A small image VAE, trained from scratch.
Training: ademamix at rate 0.00065, 7600 steps, batches of 48.
Data: trained on patchworks of several textures, 2.5 epochs.
Rows from block 8 of the encoder of a small image VAE, named by matrix and row number. Rows with one number within an expert belong to one neuron, the router's apart. Each number is 500 + 50 x the weight over its row's rms, rounded and kept within 0 to 999. All counts start at 0. Numbers have three digits each.
Before each expert's rows are labels from the 100 images, of 14976, where the router gives the expert most weight on average: "patch colour" is the nearest of a few named colours to the mean colour under the peak. Only what is clearly more common there than usual is listed. The data: patchworks of several textures.
# router: router (encoder.blocks.8.mlp.router.weight, 4x192), inputs 128-191
# gate: expert gate (encoder.blocks.8.mlp.gate, 4x192x192), inputs 128-191
# up: expert up (encoder.blocks.8.mlp.up, 4x192x192), inputs 128-191
# down: expert down (encoder.blocks.8.mlp.down, 4x192x192, transposed), outputs 128-191

# expert 1
patch colour: grey
router.1:457436483527550498484482450516499481517473616462483515510444464501533534538594492564539393445471463545531467654498455459536425463575504443447516521477481495471544523478498513538497476584479581
gate.0:500500419500589613448500622500578509500604521500349500457500500548500453373500479450500500543530500500552513500500386500555500559485600481436500500500520500500452500567549552500565436428500357
up.0:500503492440427584448447500455500616500500500552500491414500505525566429426525490469612449598482500480518500416501408532561440533543553500500500460544500500541536453500545539500534424489417500
down.0:500387475559503500500424500490447465500322489500570447460500414497524454500543500500500416500436460500483538569500489496500539410500489500500495507467481467351592500450500500503500566425612631
gate.1:500560536443367500562435504500519504495500500500450500516500530500500500500433500500485449500427500500566497466472500480500500500496501565517570500503457481453500523654500457500500500495488363
up.1:500473442500491378500500500574488500515500468500611586544500441540326500541477500629500500500482623511409499441438598537450592512472553500507500498523500500615500567500500425471500482512500630
down.1:500495500524500554494552472424452473500665457521535583513480543459500469500501500469498500568549562455500522412559621547461549602533585500464500507500490500444458500500500509500512439445438500
gate.2:500464573530569580585561537572475500500570500472500555462432500439500319500428464498537500471564557500517461513413500533390458500415500631586549544500472498540500489500500500405603500525498380
up.2:500433500500500573491436485566500500518500538445497422406500558500498500577504475500480428349570542536500453500563645467421548535496500500555451533526555424500541433500500442421576445583521500
down.2:518499500500500500500479475456472500350500410565506572526576500427500500517500436463500551534453613426500500469504500428500522396500500393489500500513431503563466500449563500502500451569425417
gate.3:500553500561548538524421442444507500469500533500529597592543500526457500425431552458500600418500404512577519580327518500530500500437500555526571500619503550495393537500611535442510500471566500
up.3:500434528469500575494500566607573524503505526575468436500428516512591472520445498500565500500609500527500502386500596524534536581553504500574428476500520440491573479500425472500584581500594453
down.3:411536491500500510575500536549459510521500489467522508500590500523492521419528500485454500476500629474471527500500572525488502450476446531423503500550442385523486457530484524565516404507379500
gate.4:500597443605536500521500487567500549472500500500452500515513500559575500542500450391500497519433583507477502466621529452551362534355500426473523535545500496517500595608529500500450500422562512
up.4:500497450537595493479560515500496582608502400500499596500500500608543598555494440500572500532508424429521414581451478506526500430504500497498500505500483534461464526500500496500549475386512500
down.4:500498456520500555526554500437561404500500500521576509427500523500421548500424575500538500452428433500541538446455583500504500558433499500537477535488500639375445415605377524500503460541444494
gate.5:500510487500533500500534540586431500519411494446434500499618494489505423500500521500496500494400535463492449481381500578518600509504542500445423500426557433439500443420410443497500454468509500
up.5:468542500458425443473500432500497500530563500500562477485500515392500546552500522500537439543445505550500488500579509414519517516540551448429461500526500481522518470454506482545500451562500500
down.5:411430500454408500482500500500455537539500527488513517485462500500446495547390500500500500521551500500574500428500380442415465558513536571663388492624500570500500500531413434520500448412546500
gate.6:503421528466500500544546535420500514500494500469541515500533484500492544446500509564637510571553543534481557500501506500521500509500524593500534471563500482358457428500425462500500500588404531
up.6:475504478472484500500563550451500500469418590431556500631361427500500500389457500587500435520500500416500500500500536500562544519535563473469448500433555500559500432504500422494500500500423420
down.6:546462532454525487510530500549372453553500612500505402500500458500434500580587436538482381514500584517488395477576490535482495500381492406475453432404500426543500525514537528500474479500581587
gate.7:442500500524500406552657500500500500451500500405574500496535517519402500583479523585500500538500585554497425525351445533544500500466506500508525407500480538534500510518523500500500500590500500
up.7:500500558380500548575500465458530500428596480426542588500472500423500482500406500447500516500468500500624500500422500489483509445464431552474500500556500510500475411572413580500500500500500468
down.7:446478558542551500500533532483494529503527500467500502506500500492518558456432317395502473500435500400458500436569487451454422586466588496578500500533582522603453463505544500504500500414500524
gate.8:486462500525491474537477440500500546524500525500500500575500500500500439500587498448500423500451598432446513500500484432500500376409500446461528523445494500520509582500500366500500579456498552
up.8:500500546471440436444615488458513564544551500540458613500500497511426528541461500500431586500435477500500551500500504500483541393415500578494541552606500461500522500556375500463505521396500570
down.8:516500512427541500506609493500500454500500431591500500358432549420500401580374513535491500500535548538418457500540500500532427583533500477518551500500500422526500471526505500549566500442500577

# expert 0
patch colour: brown
router.0:553521475591586558456401425486504515486488436538477462550408490518539573454485420507433659442512442548575497485488576591472488529518506509505500510501485571508514568538512523433554584426572469
gate.0:500448487500496555546500477485426500468487507606570413448574548551500548393497439500460535500570542567500441476585369469500516500500527451515497510486497500500543557660541563485475436525500659
up.0:500500500500500584535486551471445495437488500607524500500556486500484500510487552540458446522445500565484458489555514573618520535500500451441435461463434437358493442572467475440533500480510500
down.0:500502448520460486500491500500500500535617515500484520480582622523494500500461552471546446500536444330500547508500500473458494500462516500529500500517449467443500521521448521532492517500497500
gate.1:500620437441504628490522534500444552521450520534604493500500500599416515384483500523451452561500487500500397500501414448527524521481543500580521500500508472500559500500500610420500430461510500
up.1:500556512500446403531486623528556557500403463520497499450500513560500500401510500538500494529480468545500494487500494455475609434483534471500500612481500500527520529437435435594576434500500491
down.1:420500466466530439543606500500500470500624500466500590508464427413476595495458500441500500475372500513464595500456573537388476413593462500509545560500584500515528500576437500500499403480500525
gate.2:506477500550500373453590446528514591500429500426429500449500522529513453500500360500500424459441469500598428584445500500481462500415500500500488500568500622538435445500500458520500489484515505
up.2:428500522549553500492586504500442520500481500500462500509500495442429500667480473500527568500423493394567500487500456500463500479541489500500500596508553588451596477564558500570470590500589571
down.2:555493516500429500425431556618500412500500508594576500500585516533500487500500569500500500481500543500501500410398490490615387463445500500487546474500553308516500535500554533499483541500500625
gate.3:464574500528500626500432499558343380500498524500445522500562473477529536500533567542453500500490500581242511531479621500500545500525500446519450458425589450475576500411500500500500488576409553
up.3:500500480513500407444500547533557500620495586387500498500501500505566500443577487403528455446500559500534512500494532586500514515523460500449556521465565475500500441432563508561457500500509562
down.3:525505453478462608500500436521509452429500521618489474434595553511496499540500590504466543473402512563517525500500500431500500372500500500631454441500500399500660500500574500500569500493394472
gate.4:489486574405500436463466396500554563500519538494488560500500500446500500500536407436598500446429500419538518585500473500457524500500500482514554396516500500434473500500500500554585500501556498
up.4:469500500500500500470415500402500472500494556500518513500500500490545443401484500521533493473511524486517416559500500572500500500543501500536500527491568421578500571500500583480531500481319500
down.4:436500537523500500500473456500457533446500525520475500553452570500546569610517500500500395500565449500500403455489500500556534500479452492500500477488448449500510514500403500533462475410515500
gate.5:542393557510500500474500573575499404500635500500520465445435553529500388431590500500500430466545598550500473428411523443500500589538552566510421473466587336456500500533548500467500500459518469
up.5:430472546463485500440500454618500500541493609463460610476531500469500571500445507494562593374440459500548469500420478559543443490546449500432505401500500535500500500432416459582559500482478545
down.5:492505511467513500488566462547421500500526428500500613407470465500473500489367500557542518482457496451627581578527549500398442500500421557500500599500574500500427494500458500500500500525500455
gate.6:460461489500563446407598553552487500436468500500481500490534551597509610500500496455439534435500452574500463500438504500514486522500551557500479551500608573448435500496500611570500500584487514
up.6:610502500500500568578500500500520573500447500409500500449500500384495377494538542484596438526506596500496428442573500500471473461500500406500493457427500500529615416466451500445500462500506423
down.6:492449434488552565405398508500500500541438500551533513500511528475490571515500454572459500500500500500495500561466510500504462534524500500466619500450500504500500500540554541488471415414500548
gate.7:500515500423500587526500500544500484505560500482353512500500500485422430484551500430460500467566500536496568421422433616429500460529529552498500500500500478500500460435511491401491505500480527
up.7:486500500531390506447500500441562500536482500473474424514547429440500500560540481493544449702419546379500500495462593443544500501500509500508438500467425500500553576500343394543473472529460573
down.7:500578417451462514521500462436529500598413497601497440500452378546459542397526540497394412500482406440500512439495377467552478483564527485459533438541500541577574474557455578421518430500565500
gate.8:484456529533500560546500424438500416500484539499446500389607452453460606484462456500457607455563591470486477615465591500559511500500554547569447497474424470492498461523500554404580447538491483
up.8:468562494480499444439589591500436509574569476444500559500500510499561500501500584563477395420426500512421466500504500421474383500500537436541526482500589500449438469587500449500500462525551514
down.8:474574539551527517472537464511550576500608463499444447500514491450500500500611500579543407533495500568553537500639558507593582500586500523543526510556421484525497535495465524452454561500500451

# expert 3
patch colour: orange
router.3:426508484601442525446491472510522507550441593494457545553517504460424422475471587434559472547427553509528568450511487492537477530486507548439549473464444500543457582469428426510486590518501601
gate.0:474500475547399500440500500593529500478500561542500432406500579500583467458500446621500453503500481550494500472623531474523500509508500500476518459503445500430561560400623493457498462447503500
up.0:621500500453506500489435524430500564467500476500423500592554500500458415467500544547500407500474566516399500500528456504500473500559530482394446500500500500449531546397421500496500435524527421
down.0:490446545518551507442514541531524500500359469500500449397425500567500561397464500489439481457526572547500523469368500500584536603447500449551522482547454476500571545500500459463585500500581500
gate.1:482500500504507500618627500446511429429475573578424500498535500480500436454458459573544526466500454536520472500500446483555501446464500524564500392500487558499500500549500589500526526451511500
up.1:473564476469487403448474458500502478494483503488545533516637438572500551509500358564415554500572535418496535486527547543539556547613455500510439579500441483500512441378500446500435448500432477
down.1:463500535500424575500469531430500500566539500470401465558500574500500466583500571559500389471589460360501417484500427500467500583582500450500506500547437500433456508479542551520560500522442500
gate.2:500568529500481608514448528578410500474500500500499500572500480529500500448625616423500592500500500500424500532525549581500468596515536500526500470405500500540500502495467500478412500525513557
up.2:500437500510500500500409557437556433493507500500541495500500567500479408561500563532503503522500495538462453500538563402500500563500539542592419528468536390500599459467548579432500526466543500
down.2:489500500455439500601478500500467461453457471577556500379507411605533586446500500644500500451462500440500530500500500508500503494518500522529454456500571500387463556500425500439528423420500500
gate.3:500578500464481611514500500500475505488536500500527500485621500533495400500500452545471470500500587500454500500567549497592488511486629370500503500500518433514520500548500539481500568523454555
up.3:406531500471388500546500494554583533500540505533546500575480500594500500500470510500474500500554500500448500500529529500500500500602463478499438500490500500493500589454500500461394500533500490
down.3:536476472405583443500585482467530500500500553491423485481417516515500500500454607680586500522500473500564569500343458500500485440535410524522456500500500594416500500500464500500500500425482500
gate.4:492479500500440500500461539500387526424511500558408500471576599503528407500531559415395500442577563598453418448620526569545502481435471414500464495401439454456500424500530466507500414504568500
up.4:547526504500500542435500500619432470534500500539500495601459583398488381507542573447500469433554574500430517568511500460455447525544500516518500472461490446455500532500500334445533462553500500
down.4:608464500442577500570500539455503434474504500500463464500534549570521500500453500592464457588472594475499500394491467500500493500470428552570500456500480500303573429533500506430561500474487500
gate.5:435500532500561431491552500500500568551523478519496562527469500553523503597500500500470595500445500492511532533486469500393394510500518500525465500540446532500500500500437500500533652558500573
up.5:416381542460571481544582500440500500447476501543474551499426500500592488497494489649602523402442500515531460606500505500496500500353500545500500475477500490515486500609528500512502500537530547
down.5:471500464500359521472455552473500532500500484500562409526541492500574349561543500500438354488399500500500500500504532500529519447416488414500434500517485500431546512500511422495471521513500500
gate.6:514358523442526449484578454500495514500499507604489479502495568465583378500500500422520500500514534514530476517565500482455579414500517510500500510500543515500500573491385441495481500500529458
up.6:485342511448443434574575439500571500525515496513488500500497500500500433500554500388550500504501528506500532500500450436474500411524504508477573500437505500518500540549325420576500508500529500
down.6:500494500500500491558500500373500500544487500414513338386500364443446497493469570546497534469505500537567500500472477561597500485524496500500500463508500540454639489536479500487504507550598451
gate.7:477547478577554500471500544500465463450500565442477515424488500500509531451454556500593489538500591544500547500457405463503511500505512506431624566551500519556509507500500567509537496437429451
up.7:469597500470640537500500500500500467548500500500481482444524557546500406636498485500500428517445500600487525492525500500538443494468546451500493500500536500500500500422597530500458500517484553
down.7:513474477461599531500422506546507484500580502500500500453539608415540587466501441657500431491476515430446454596569500489500586433557447428491450503500555467516453500501500552500500500481439542
gate.8:500500493539486518623483500461437500500465455555545500472602500598500517500423500508492591500598474486444480393500540500552500569466544500502538533467500485398468486446480536500500500525574400
up.8:543500500461455604500558541500473492500504517419469455541500499423600486535441479576500475545500479543615481529390500500454500493593500500500451446538569586500500499621666476526592614535500500
down.8:528373487500569546500436500380500549384500500500500500500572623407554360419429491399500500428500580500536500500615516500500500392500500552503535548483524500584500484454500401593536502500493500